Rows from block 8 of a small model that predicts nearness at each pixel, named by matrix and row number. Rows with one number belong to one channel. Each number is 200 + 30 x the weight over its row's rms, rounded and kept within 0 to 999. All counts start at 0. After the name is the row's rms in percent of the matrix's.
After each channel's rows are labels from the 100 images, of 14848, where the channel reaches its highest value: "responds to" is what is common among them. Only what is clearly more common there than usual is listed. The data: renderings of 100 made-up gadgets, each built of a few solids, in any pose. In brackets: how many of the 100.
# convs0: first 3x3 conv (model.decb.0.0.convs.0.weight, 128x256x3x3, each kernel summed), inputs 0-127
# convs1: second 3x3 conv (model.decb.0.0.convs.1.weight, 128x128x3x3, transposed, each kernel summed), outputs 0-127

convs0.83,090,216,178,170,263,236,210,219,202,181,205,200,197,198,220,213,224,203,222,212,204,186,215,259,274,198,210,193,201,199,195,200,281,227,214,272,198,197,203,216,213,205,239,195,222,213,203,207,195,200,201,251,169,200,202,221,195,184,204,252,200,248,263,195,196,214,202,236,165,211,192,220,185,209,212,210,189,222,230,245,192,240,191,200,190,193,182,185,198,211,172,192,193,221,247,188,204,209,206,202,199,196,207,214,192,202,188,203,181,232,200,236,198,265,219,198,196,204,194,186,211,184,200,193,197,185,199,237,187
convs1.83,108,161,240,234,205,237,231,166,244,225,207,171,243,223,196,176,145,236,178,188,167,192,236,174,192,210,212,189,187,226,147,167,223,180,210,217,206,220,169,228,143,213,225,215,223,234,165,237,220,226,220,205,197,231,173,204,190,199,178,166,185,239,154,184,198,252,175,155,128,180,155,227,189,196,214,168,196,221,213,195,195,191,214,164,211,190,250,234,200,146,155,182,204,147,173,203,220,125,226,217,238,172,219,221,199,218,180,210,132,220,188,257,220,223,193,246,160,219,233,254,201,209,203,144,196,159,244,223,228
responds to: has a sphere (49)

convs0.47,117,199,192,243,172,201,212,212,219,206,247,214,231,205,204,230,232,201,224,213,195,195,195,205,177,172,215,199,212,185,207,208,161,206,237,178,215,199,230,258,234,229,226,218,204,171,227,201,228,197,190,181,178,187,216,217,160,114,206,213,211,203,176,188,203,194,206,226,184,272,204,221,224,212,203,231,200,275,237,264,204,155,204,211,203,206,148,198,210,163,193,202,207,190,271,196,205,220,242,204,239,227,243,265,201,208,193,201,192,247,211,276,205,182,256,195,206,204,211,205,220,194,206,194,203,194,220,266,201
convs1.47,119,178,182,175,188,202,174,225,166,211,153,250,189,239,179,221,190,216,236,265,176,201,210,141,184,207,219,150,177,197,216,243,259,222,215,240,191,207,195,210,209,188,164,202,240,211,235,249,182,223,195,139,184,164,167,182,240,225,221,223,240,194,254,241,185,226,182,207,200,154,180,226,237,228,215,193,184,213,204,223,194,259,217,231,240,213,155,233,271,232,207,116,197,203,200,179,206,269,176,199,201,194,225,169,202,176,176,161,236,156,201,159,207,219,194,198,220,183,205,184,234,217,196,258,231,228,172,257,210
responds to: has a torus (87)

convs0.68,093,203,160,182,214,228,205,206,209,218,239,204,198,212,197,217,195,197,211,206,201,201,208,197,192,163,199,211,204,193,201,202,255,201,233,185,202,190,219,189,165,195,184,200,198,175,216,198,203,210,211,169,204,204,201,209,185,200,205,187,204,152,206,211,208,216,205,194,196,183,210,203,216,194,199,201,193,184,162,183,186,200,203,201,190,205,181,192,202,161,175,186,185,139,200,198,181,210,215,190,169,199,174,163,202,188,197,175,193,208,187,185,188,188,131,200,187,195,207,201,205,195,201,199,197,205,203,156,204
convs1.68,082,217,182,213,151,207,206,149,243,210,167,155,269,199,228,241,151,219,196,215,170,165,183,236,155,239,176,225,201,173,188,179,193,204,178,184,133,245,224,197,222,145,177,212,210,244,175,221,207,238,237,164,253,150,180,179,221,160,192,236,147,228,182,253,185,184,144,181,177,198,204,218,164,168,194,157,197,245,179,151,205,209,204,197,186,254,184,172,183,207,160,193,133,167,162,242,243,171,227,165,207,187,227,185,154,141,240,192,213,202,200,190,224,195,228,229,211,215,217,205,227,186,212,206,213,193,161,204,227
responds to: has a capsule (70)

convs0.112,094,200,161,197,134,194,196,189,193,224,244,195,212,191,195,198,201,194,184,199,200,231,195,233,191,203,192,199,192,246,193,193,253,240,252,152,205,224,248,189,181,190,195,194,199,187,223,202,195,198,195,196,188,201,210,191,160,265,197,201,199,196,175,195,196,211,202,168,231,222,197,254,213,196,202,195,201,174,153,172,202,104,200,201,201,195,120,197,201,184,210,198,195,157,129,206,200,187,212,202,190,230,186,209,203,198,206,227,235,216,199,149,195,160,189,208,194,189,209,198,201,205,200,204,198,206,189,157,202
convs1.112,088,258,216,208,163,230,224,221,207,197,207,189,239,209,220,206,208,151,193,152,223,189,183,192,207,246,183,191,189,199,185,175,219,224,230,195,194,161,196,188,161,230,238,211,207,154,224,281,191,222,189,208,147,201,231,203,155,180,202,254,146,224,152,155,233,130,165,197,194,201,224,176,172,245,195,175,225,203,183,180,165,236,197,209,179,239,186,223,201,159,160,206,191,213,235,221,139,126,240,162,199,176,160,254,204,206,177,201,162,177,173,165,187,253,159,205,167,221,172,183,161,156,154,225,253,203,199,206,176
responds to: metallic (63)

convs0.87,113,185,172,173,161,171,174,175,168,198,189,171,187,179,182,185,169,171,181,182,177,236,178,157,173,178,174,168,177,184,174,178,172,183,191,165,193,220,202,168,166,173,158,167,185,161,171,184,174,173,169,165,183,179,190,181,193,187,174,160,180,152,157,183,173,179,198,159,176,193,190,211,170,188,195,207,187,191,172,195,188,152,190,190,185,193,215,191,193,187,204,188,186,160,198,184,188,204,207,187,175,224,188,185,191,187,181,178,181,176,186,172,185,207,162,197,185,190,180,192,211,177,190,181,194,183,198,184,182
convs1.87,086,216,171,181,191,171,206,150,191,164,221,164,188,91,194,156,171,172,193,182,138,211,148,221,201,211,151,208,211,225,229,172,217,176,236,136,196,254,203,204,216,175,254,172,188,223,166,188,229,215,222,211,210,174,199,197,191,191,221,177,155,224,120,255,198,184,193,221,217,222,162,283,186,187,222,154,228,181,216,204,174,169,207,215,201,142,195,174,206,195,207,168,218,208,210,192,231,194,219,135,184,223,221,160,195,235,251,198,163,160,192,219,164,212,218,207,190,205,205,181,204,215,146,231,210,219,197,225,148
responds to: red (28)

convs0.84,105,203,225,181,208,262,189,191,167,133,185,176,187,189,197,187,134,185,203,193,185,195,205,142,178,169,185,181,179,186,178,185,190,161,168,184,175,193,158,158,171,175,126,165,197,172,201,183,168,194,198,165,220,192,155,194,195,155,185,113,183,226,165,202,185,199,201,117,186,193,190,209,219,205,184,199,190,195,124,197,196,185,188,204,189,183,170,188,194,175,173,192,196,199,216,197,199,145,206,201,203,195,204,209,199,204,197,195,195,138,203,159,183,207,190,181,196,191,183,186,178,191,187,196,199,189,182,241,193
convs1.84,105,193,232,161,201,262,204,162,195,124,218,184,217,175,194,188,195,176,194,238,172,209,154,179,175,250,213,220,221,220,150,182,234,171,155,182,178,210,160,192,158,175,202,189,276,196,167,237,195,207,186,210,200,198,225,227,259,211,206,185,259,203,198,166,150,151,188,224,194,196,175,220,260,164,257,111,184,188,168,218,199,217,199,194,183,208,214,227,171,176,230,162,179,169,179,174,267,239,197,216,224,217,225,149,200,202,188,183,232,232,199,215,226,210,214,181,229,216,174,234,228,212,239,166,191,171,146,184,237
responds to: has a torus (92)

convs0.79,091,186,209,157,217,217,194,195,192,185,181,199,180,197,191,208,207,192,194,196,190,188,192,186,208,176,196,194,200,180,200,201,191,175,171,230,183,185,181,222,202,202,212,199,181,174,201,183,198,194,197,180,226,195,188,193,188,166,195,220,193,156,231,189,192,146,165,230,149,163,189,195,157,176,177,177,179,205,241,220,174,213,183,181,187,178,149,166,172,204,212,178,181,181,249,179,168,203,232,172,161,193,174,158,177,183,185,147,144,212,187,232,194,231,153,170,187,173,171,182,195,186,187,191,158,180,162,184,182
convs1.79,077,229,181,223,236,200,230,189,235,190,189,199,187,222,207,255,259,249,124,212,179,128,172,184,197,208,242,187,252,209,218,165,181,164,161,195,213,262,212,193,193,249,215,205,179,206,210,188,234,213,212,251,193,178,279,191,161,222,229,178,169,201,195,206,226,178,249,161,191,179,240,192,184,134,224,219,245,214,223,167,185,210,199,183,212,176,182,227,178,238,203,194,219,250,250,232,243,228,229,223,209,221,217,182,190,261,198,197,233,165,246,196,217,210,171,249,183,221,256,209,227,190,216,256,163,220,219,192,194
responds to: black (34)

convs0.28,091,204,233,207,226,249,191,200,187,217,109,181,212,190,199,239,201,175,211,205,195,226,193,199,198,197,185,169,189,193,177,190,220,213,106,153,221,214,98,176,187,196,177,174,201,151,251,212,191,180,174,125,212,187,231,208,232,175,190,187,197,258,138,192,183,198,204,163,221,206,201,220,150,202,205,222,185,192,181,162,185,159,193,207,183,193,164,186,198,182,198,180,180,239,175,186,189,224,202,193,187,222,192,200,186,193,173,205,202,195,194,166,176,153,165,203,180,194,197,193,210,169,204,173,194,185,201,164,178
convs1.28,076,231,205,221,196,214,167,189,215,205,172,206,232,172,172,182,212,279,252,185,211,227,233,185,228,203,183,214,132,183,203,199,178,231,207,194,216,218,235,187,226,238,238,268,193,236,221,205,226,195,195,142,252,170,154,186,231,147,253,214,211,179,234,174,242,204,222,200,188,229,188,216,193,209,149,178,239,198,263,194,115,187,181,202,206,269,229,198,231,204,212,188,200,203,197,192,251,135,209,165,196,162,183,173,199,160,260,164,169,148,174,199,204,176,168,154,182,176,177,174,205,177,177,188,165,207,177,195,183
responds to: green (26)

convs0.95,099,200,176,204,239,231,204,205,212,266,200,208,223,209,199,227,226,210,211,202,203,193,201,230,208,229,205,207,207,145,211,206,207,234,208,213,219,193,177,227,195,209,219,208,188,194,207,193,215,206,206,202,195,203,230,207,191,135,207,225,208,276,199,210,210,201,191,258,183,238,194,191,215,190,187,194,199,241,275,235,194,165,193,186,198,196,198,202,196,208,209,194,195,224,191,193,197,239,206,194,195,207,209,216,195,189,198,217,179,238,190,231,204,209,171,190,198,202,190,201,219,200,187,191,201,197,198,236,199
convs1.95,110,258,191,228,215,194,171,188,220,177,193,160,226,260,201,254,195,176,202,234,244,180,173,147,218,185,203,195,185,204,205,139,246,174,160,169,192,242,209,189,190,204,257,188,128,207,263,182,209,221,195,181,171,187,223,230,161,202,221,240,240,206,164,155,247,175,175,153,215,179,198,189,124,249,184,179,167,212,154,156,209,215,177,218,231,199,156,276,216,165,205,217,167,246,180,164,223,236,204,208,218,174,190,215,190,167,150,195,206,180,202,179,204,183,173,260,210,206,220,215,200,216,256,221,227,208,199,215,195
responds to: has a torus (62)

convs0.103,110,192,218,230,225,176,199,193,214,231,235,198,235,180,193,164,263,192,188,195,197,154,189,241,186,180,196,204,196,201,188,190,172,200,247,219,237,170,249,247,198,200,263,207,194,191,207,207,208,196,192,219,175,199,228,191,249,179,200,265,198,250,240,179,206,187,196,279,222,242,188,161,191,200,199,193,196,227,229,235,199,165,198,203,197,195,184,201,205,220,171,198,200,219,170,201,203,254,192,199,213,186,226,212,204,196,196,237,229,240,196,264,194,236,204,204,198,195,205,195,183,195,202,202,201,197,199,213,196
convs1.103,156,181,136,187,124,181,215,176,229,220,148,201,204,216,188,119,212,212,207,214,192,235,186,194,164,127,213,188,215,214,124,211,206,205,162,156,192,190,197,172,156,199,202,168,239,216,174,174,211,230,142,189,242,213,201,143,203,196,211,194,226,139,195,181,194,218,193,207,206,184,208,194,217,161,226,202,218,206,208,197,209,144,219,162,185,171,185,174,193,223,167,185,138,188,210,218,255,204,202,207,184,215,168,180,194,153,248,178,183,234,212,190,151,161,178,154,213,161,205,210,186,211,155,102,194,152,198,171,191
responds to: has a sphere (79); metallic (75)